{"train_examples": 48750, "image_size": 32, "color_jitter": 0.6, "arch": "convnext_v2", "widths": [64, 128, 256], "kernel_size": 3, "projector_hidden": 1024, "init": "trunc_normal_002", "muon_scale": "spectral", "lr": 0.0093, "nesterov": true, "steps": 2800, "final_lr_fraction": 0, "weight_decay": 0.4}
Rows from block 2 of a small self-supervised image encoder, named by matrix and row number. Rows with one number belong to one neuron. Each number is 128 + 24 x the weight over its row's rms, rounded and kept within 0 to 255. All counts start at 0. Numbers have three digits each.
After each neuron's rows are labels from the 100 images, of 14976, where the neuron reaches its highest value: "responds to" is what is common among them. Only what is clearly more common there than usual is listed. The data: rendered scenes of coloured solids on a plain floor. In brackets: how many of the 100.
# fc1: MLP up (model.blocks.2.mlp.fc1.weight, 256x64), inputs 0-63
# fc2: MLP down (model.blocks.2.mlp.fc2.weight, 64x256, transposed), outputs 0-63

fc1.205:135129105131129096092136143101126123122052151135102124167124104118155113173135147106125124162115115129096134124152130133128150125159119152129138100084128100139165199095125123109136110141148171
fc2.205:110159138150124171177110110125128154141133132106171148127153122089124123158144132161162106123125144166119126089159119147130151163126148094142131120144137123141090139060127127128091115141071107
responds to: light from behind the scene (56)

fc1.189:126148148100136153129112133119124143144128121122125133141177110134086133153125078120113127140174107112117064165197131186136123125097149123165127120150129132124110134124089117099084122137107129
fc2.189:113080143107114125144102121127130104131143117144098116140116138132125106133098134172119143131095105101161102153194132153109096094049138159146158137125129145100116121137131143151157163123155112
responds to: orange object (45); count: five (41)

fc1.29:166125124106105122119146131116061163130107111121096109129123126138122125062167155135110137126159172086087117145133146101147160115125150109111104135156103121109152135114173174138116127138125145
fc2.29:090135132099126135141164149120119169139093147145164132107143100100149152122096104167117103129097081119165116148130171106129105160107152102147138110177138090151155134125103146117129111136090104
responds to: yellow object (45)

fc1.93:124142153128109080129136107129182132132114129159137184131135079129099135118135141143143137138092125105120141139070138125107148119131132144140133152081160139039130141130099106130137124132132154
fc2.93:125133126137147084124097116131129131147160121109150152092102091128142115160127150150112131111135113145117096107115157116127159091145135109141121139181143215125149079131132134149148093089152129
responds to: blue object (47)

fc1.251:149167115093118134133128165086138100142156139123146139123111146144119130112139113136167138108189107098103104143123163092133143132106152115077138136175068116116145137128151122128102129177113111
fc2.251:103124103126139128109133159125134104119081120154131134130138132139148146157112142151115135097120072109160113164122161095077125162091165143166181110109178118128163113156124134138141105141107114
responds to: yellow object (67)

fc1.21:184117105117123117124113154152145140083095133113090066104152117104142130130150142099133136152110147079133141172124131118132148140109150103133149139148155079115159132107109162110096140113167143
fc2.21:109099136141100121160126146167118126151177126135122201104133146137119136139125122148133051139112112129132144190112154131139141139111164115118115150140161124145139156084134129124119101130087133
responds to: white object (45)

fc1.7:144118123140116131143092110132090160119136085130099091133135126107165125133130080143111167118157150146153135107141163117184056128144129124116127123111129142129087169097129116135132143182129134
fc2.7:165113105099136134131090153102115197126103115144138127122125109137110132111134094075130144134108108147117101124147148168136144132122102142136104107078120093147176131124122085150102127077147142
responds to: white object (49)

fc1.61:128113135166126135092113151125136144149156108105120095153147127140145137079128129127123107088125129193142115107124126129096117115142165201130131123135098163122101101108161137120160133117071112
fc2.61:132142109155112125168152133131176116117164107071124128102186107122086117103122087139111140173124113138126147093130112164104131126156124073127133133126177120130130138176135122136124132150103133
responds to: red object (50)

fc1.105:155106111107127128167159117112192124166077107138111131112151149107184103103142099103093129144093113114105139151141120127147142139128099118103120117125102109166141137092140105126144120157171151
fc2.105:104147137157129140145136150105111145151170134099124134130128123164106111142118090173149097147168138125096157110152142119146144132127154081157148127136114117154162161106097136116130205103094122
responds to: light from behind the scene (71); black object (50)

fc1.133:139080092118151180134108099092155112147127146134152100109113145109160154172090111135151126067146098155147117138150090148150132152133118139141111119124129128160099107118119139158127139152091098
fc2.133:130146145139148104111093151126149122110151166131139079112140128059125143124158116121069151122130123130136160142135149152102110136099095117111131094083110178098096121103121115142131112161137159
responds to: count: five (51)

fc1.74:147170108134110131125136152118167111121072128114133101120119136096113115152141123142139137162146133092160127140110105108095171111088187084115130146158093099108170153133098144134102133141153138
fc2.74:117153089135132121154098138168194086138117095139127183096135113125125120126145137115099087114123143108174117168145133113094145143105147144116124149139169145154135133103131141145116105123075136
responds to: orange object (49)

fc1.113:159106144146131129143092146119106155144126105117139069144124116115094121130141110108115115132150130125151083126150130124158125164090142121172130153114135115124129134111180121105186082115181089
fc2.113:108093121112124158099112149159115187139100067157096136102158088145138168126114119144089082121128137144119160124131120129157122117126148113110129148087104120124154146099094100125090140142139132
responds to: white object (46)

fc1.48:139140128114112169159097180128136128130133167146092133125144130136117050157099128079111167145118142105159126099091136131155148119108138160093139105126115153117130133127066126125132132133142141
fc2.48:202134136114119091112132105161151134092159089129113153102159132116103119145179101128142140116131154134129110138127126150124116120116108136145126137119191119133157132134106125134142060091143159
responds to: white object (45)

fc1.80:121140115107108127113154131106109111129147092147116159100109092143127123125138182156160120148133167121100136125162138099116160121145101141081114125117116130131192091131175150145171110094096123
fc2.80:089131143140141118128161137120105127132091157110180142123141105071147148132134126147137142106133133142149142099131151095132123178159161101147139075154138115108125116126150164136092062103126124
responds to: green object (85); its colour: green (58)

fc1.101:151149184122096152144098060117135141146062083123139101125153136124102138147118153135112174167140118135124130127101093137116081161118141127115170169121132129107120140132120113126139127129134133
fc2.101:093123122143139172124161147078155149151130104102161147134142109106128159156113142128166131164100152153107104093116124147135126097126169107134121135159133186139174110094138099127130143107156147
responds to: white object (57); its colour: white (25)

fc1.222:114104130153091121129159135121115148136132148108131128106128145137145122065136135149136128147185157108124142153097142152123131095100142106076102132158080126112111141148136134114090153194089129
fc2.222:158130131119142115129123147133141135126086101156134147098123117120118147142122121125121183105095077117147107183129106144138117191090114151187144110153168102128122120148133156111156118107098141
responds to: orange object (79); its colour: orange (43)

fc1.154:131170147080139122088143100095094138122111092131149159127114111109102108153157125131139111127151080136110130138165145150162136118116110108150154138171098095139144127108148135115087127176176130
fc2.154:117130119143143143172133136092130142129084105157110102130107142146130138122112151163123120157132092125168142139139154142081102105088170123098197134147129150143143139100119156177149151148106119
responds to: orange object (46)

fc1.203:100162150112083155138135129157135132090125103126148150120118148111088113126089140150185097130138118084105125183154118106122161099093097084146113143151111141134132120130132137149129138145175146
fc2.203:097121160150176076114100117151151086125113146134122146089114126128113133111142154162143139110108116084157116174136150122123130157114165144102114134163181108155089107134130138166145153140121122
responds to: orange object (63); its colour: orange (28)

fc1.103:143156113118107146100113138106111102111113102099115117132104077141162124136125167094126108123090185096107159117118129127121144120162123121143110131170176111126168119137170158131162124082138149
fc2.103:089087133163110089151171146113123140123097159126171156108146119131108151140135120153128101127147158136142159111100164123135122141152153090102093115167083122127124113091139150114077129110112103
responds to: green object (87); its colour: green (60); disc (30); largest object: disc (26)

fc1.75:179099115119132108130128138140115181112087128084101081133182131104145124118144133099104132119143144079132129163103108163152128119127152108159139149178160091111113126119119132118101139141155134
fc2.75:139100125144082129152145155149123166153150124148116156113113154187108136129087128145115077147103104114153121165123101149149104109089135123093103152143111123146143154121098137100141176149102148
responds to: white object (49)

fc1.70:127152101113150134119114150105088141123141104099146168110106142092143107155144114143165129143153127091158136128171133106086180125139128107109143175126129109122153086115170115140125127142099071
fc2.70:110127115149139143098120136150108144127079107158130136143153135116113142133139170163140137112140105147163143129154128096148107159093180146126199107150140146117125094128162129134090088154126168
responds to: blue object (64); its colour: blue (33)

fc1.3:178142130102153125122115134142094114121128148138108133132155147107097148126136092150117123100141123117128202152084123143135128115047131117151154140153126150137131149102090128095082133137146138
fc2.3:137116130128138157120144117183090109103116136140109145147153150159151100124116126139113094116104068103127095178102138138107102065096113137107152123134145160139109126156122126150164172120126123
responds to: orange object (46)

fc1.212:112119119154123117124146135121154158079122089129140163112107142136130113118095113135175092135157076111117123145167119106119163124088121113118121148137074155113130145166145162142093125180139148
fc2.212:104151144101154115144085154128165134127133120137153138126123113124152146130123198118135165155103087087161114158160138155116138160092140138100143119139170123161130131134109110163169092148139133
responds to: orange object (50); red object (49); its colour: red (27)

fc1.150:103144152131127140117111138091202116138128140106160095097149119131193098129135100120153151115153128125110107129092088134192121132145122131114140096161124128134092116105122131156156133132098113
fc2.150:085128138148141075109120173071146131107115133130111139115135172122103158115120091112123146160141149101109113149122134172100142164101130129125139126091093119120115110159157130139157191138128141
responds to: light from behind the scene (61); disc (32)

fc1.153:128160098100126126111161113112086097132132128120189143143176111144112140108064092134107166122131132131099136129132167150098159114140119132137180101112071136137134140164139128138119137123133121
fc2.153:110178133195127104092138114114136119098089107138158100154122115090171111109102132153114142128130135112161124150183143131120117125158133126133156143143080136101135139118137097100177129124107141
responds to: count: five (46); cube (30)

fc1.208:153136127134123148142103158136146142093119143079118086170135126104138150143104106079124153144076148107131132109089116180152092157130157123166136112161154104114137129128091119130140139091157133
fc2.208:130097122144076105125126144136150137141141143136107159138138165188110108159125111137122088148135172156136132115100103169143143077128127116101082165114122127123111139111115078139126179143137128
responds to: white object (57); its colour: white (25)

fc1.76:148111107113102202116123109106131124076130144146121182118139135122142132125109122132113140101090172128122136123166139152126140124126129118133118161134115125161133162111094168132111111119047143
fc2.76:115127136102145075144112162120116139087115114166153114126165110080133124148122107109093113137127109096126162135135149109171136071100091138152144109104122146105130122113159120113095098171157120
responds to: count: five (56)

fc1.163:081144105122161129145102153190124166128147143127136147163136116122146116112141119128133107068068135123120136106124131150147094098186101163128147122083129122128108124151144114121153119123114158
fc2.163:148142092148135129138109138162135157128092106106110126109117119113125095097113150103138128158163144136107120108134118139090176081199122109092114130078141152120132130110141137131114107097118074
responds to: blue object (100); its colour: blue (54)

fc1.193:151133113134131148120110133162121131093068127078113096111133107108152118143116149094124114119108172111119151140071140140103134120148137108164131151170173111125164123131152146111151135084171124
fc2.193:109098138164109102141173140155133136108123135131143157105134142193102144116125133142121078134126159130129152118089138148175132124130142107094086147156100132131107129087151113100085170139112152
responds to: green object (51); its colour: teal (26)

fc1.67:106096102118162061140083117119151132126128136144178141138114132100166156145128123096158148092141134130146154087084087176104109128126126117141151159114155117107131150129154104152125136135133113
fc2.67:170160093149088177110131127140118150093107139126081120147115162160121127100133168091138134189123169152123113104116096140124163140145112139102113105082116131130091148122112112123134117144131132
responds to: blue object (56); its colour: blue (42)

fc1.90:137136111103078127141122118111154121108123135148118151128111140124100128118138141148123098121183123146152105151132118101111154088144096127145180160142108066218125108141117115136129122116120140
fc2.90:113122120149121133106145118105138098131145118125121115162132115107166117153131148151153131131136092105165111185119106122127117117121196138148123136216153144095113154150092140114145137156103131
responds to: yellow object (49)

fc1.96:154088100143111127118128129128147125132129134114124158129133154120142176070111141182161121099156141150159118125121090159106127119131102156096132145114121090070147084137131113142162131130078127
fc2.96:148150127131073149125149150140133150156096119122117112131135124107142129154162121124109160117138096149148147116133127143116140165116139121166157106136117042133081175152137132107125088119162163
responds to: light from behind the scene (54)

fc1.199:140086130173121112137143132146094168106111143107106108127153148113142115071136138146107124149163151103128146192131132138133130114072138085123125142134108113111104139120130151098093122186114141
fc2.199:149113142086140136129121138145132172159118092164118152102126122121126145119117120133124132123090053094152106189142134161152114163088114144143139134166169110161129138137126160114140125129100138
responds to: red object (72); light from behind the camera (67); its colour: red (34)